A small model that answers yes/no questions on an image's attributes, trained from scratch: fusion encoder width 320, 5300 steps.
Rows from block 6 of the image encoder of a small model that answers yes/no questions on an image's attributes, named by matrix and row number. Rows with one number belong to one neuron. Each number is 500 + 25 x the weight over its row's rms, rounded and kept within 0 to 999. All counts start at 0. Numbers have three digits each. After the name is the row's rms in percent of the matrix's.
After each neuron's rows are labels from the 100 images, of 14976, where the neuron reaches its largest size: "patch colour" is the nearest of a few named colours to the mean colour under the peak; "top examples" is what is common among them. Only what is clearly more common there than usual is listed. The data: patchworks of several textures.
# gate: MLP gate (encoder.blocks.6.mlp.gate.weight, 256x128), inputs 0-42
# fc1: MLP up (encoder.blocks.6.mlp.fc1.weight, 256x128), inputs 0-42
# fc2: MLP down (encoder.blocks.6.mlp.fc2.weight, 128x256, transposed), outputs 0-42

gate.12 106:487507458524514526456520491519500473526525486557534502485491537471477495490475489488498497525548481550489479469524502481524499539
fc1.12 104:477494499545534486524497472500531498501494514491515460488493522503509564492468519527486534531500506486531497512494544534476507522
fc2.12 103:522465481490509521519491487536506488514519498506502521508467478492514455458482493516506493496502478511463509503464542505573503517
patch colour: blue
top examples: black; blue

gate.210 063:547509496446539499521482477502539482500441480517518496522465512514501534523514536486520489546493463482475493502489517531457520482
fc1.210 065:489464495552547513524469499514510489471460483520481558503509467482513478491562462503513488499513510445504514490475498510497485479
fc2.210 063:523515506459517501473539476544521491485512532493487488526494503496509494482494495473493490514463467485476522514526519479459516467
patch colour: brown
top examples: black; rays

gate.129 081:526507501452537547485501486487488509494451500518482512482462508520512469473525519477516534489529491519480468494498501520521513552
fc1.129 087:428479504567510544535509513474506535488491494464496514495489451521486496484527476473533500503531521479489513526485528482453537496
fc2.129 075:473518516496470517497493547543472516481539496445507526509490519522515484511560509504535487507501476517543504513532510436525515511
patch colour: brown; red
top examples: red; orange

gate.101 113:456489512473543502523478523469528479471540479501544482504477482480469490492502531491476499533477480498470511521495554522486461506
fc1.101 113:461538541456489514463493476498458483460460531514504491463524488495489489520504518522495492530501511501520489503550537509514514515
fc2.101 113:513469509474524513520459517491504522504511497499481471512510536510517542513513463500496523396514493518443506446498496499505471490
patch colour: brown
top examples: black; white

gate.184 128:496499506503498535473499566512489470491468453523509553501507536512445461500484472515486468511489477502522458492506510561485517502
fc1.184 118:477481490503478470467502560498499516492500469514481531451521510511455508471525482514500503506498518537465516495486503517492523501
fc2.184 117:507533518489526532485528498540495484481481507523504484526550565493493491505483486477492509513501505467459439492509508494548509517
patch colour: grey
top examples: blue; yellow

gate.125 108:508452430506512454477505500483493522468522498477489485510538491498486485462489515551490464504506525488521466514512502507521490542
fc1.125 114:487452476491472482484494502534544527488472501503505544496544530519537484463491512491464507480522489514457501516479509487515493516
fc2.125 117:491498506561487552540477531516512528507532487497556513474501456447499491480508517510490516473469478501510499467493490495500502494
patch colour: blue
top examples: blue

gate.113 073:488530523496469487528495483494496484469480467503514488517492481518500532503530520496453466503511524461490507501515545524517519525
fc1.113 075:512532538517524460513546529493504492496501448507430494496472521461474469530545486501510477522523510487506476482547497512439500490
fc2.113 082:490489482552476517494490491542515463499488519506481478496478522490499533529504554472496499510470516475492538512455504466495439511
patch colour: grey
top examples: blue; orange

gate.87 111:477490526528512540497482476462542526518508499513522504457515513522475542484506496506476492514497497502506461507506482480474533531
fc1.87 109:529496537467507445481465508508504524477508475496521484509530451491523490513519466459521520493507465468521522501502481512556482498
fc2.87 121:528496472569475481542510508489523523527528533504496480535472498502494541502519522479486490509495494528478487514526500527513521522
patch colour: blue
top examples: blue; teal

gate.72 056:505554503486467536475509507528477508461499488529493507541473500488494496493521486471501507550485495468489516485502487523511474499
fc1.72 061:519475465492493551495495494526499490507518462484518521549540530467486482443497478508498478512507482488503510498554482489537514522
fc2.72 060:446519495539491460537495478522508533486452539520507505513502513546483495506481536462542497494455524487530506548484501537509465492
patch colour: brown; red
top examples: black

gate.5 103:498481470477491509483515491512487476515524499524471513503497491445498502496555487525468509513483496535483466506458475588502485473
fc1.5 103:545471498514524536475466472520480508522510536522508491528487525490515521561438469520502487475470504454460540476512485522457464492
fc2.5 095:480445472449485480537495479504493527504493497512516516477525508506538507462479444440510485500515516462473489485474558502532525486
patch colour: pink
top examples: pink

gate.55 130:487498484506512518557524494534510512499496460486496487441511501492486519463524518517491471523491524499518432502517498524531503499
fc1.55 138:460463502510485564517480477506499512517523502519501449458509514491508492480547525510510503453511462523515489462512501519463507527
fc2.55 122:476520515494511473459534463455531485492476457515506525497522466487492481524525572534511496500499519527511499498502420481474515489
patch colour: pink
top examples: white; pink

gate.22 124:517519527484480478471485512460506444469523471514472476473490488539530513491511527476482514479499475468511537532520508505465509508
fc1.22 129:523479461477519524515510491528472510523479567471497525493518507499501497446504485464502496500521494517492502549529473494551520512
fc2.22 115:457529510505492511532508509511487527505495488509502507499483499510464503528515490501502514500513518511498430498499461511528463525
patch colour: pink
top examples: grey; pink

gate.28 112:499500481523484477515503452461523483502482488466474488501547504443539527457535481494496573536463464486507542516536464540524510473
fc1.28 117:488451506525519503533503492538546482503490497533485489510489517507496465446501515494453512539477562444485474517493529515482501494
fc2.28 118:501502510496522518436500500493489505512477490512481495496502477504515427507498517560502518531517507558507521476487509503490478514
patch colour: pink
top examples: white; orange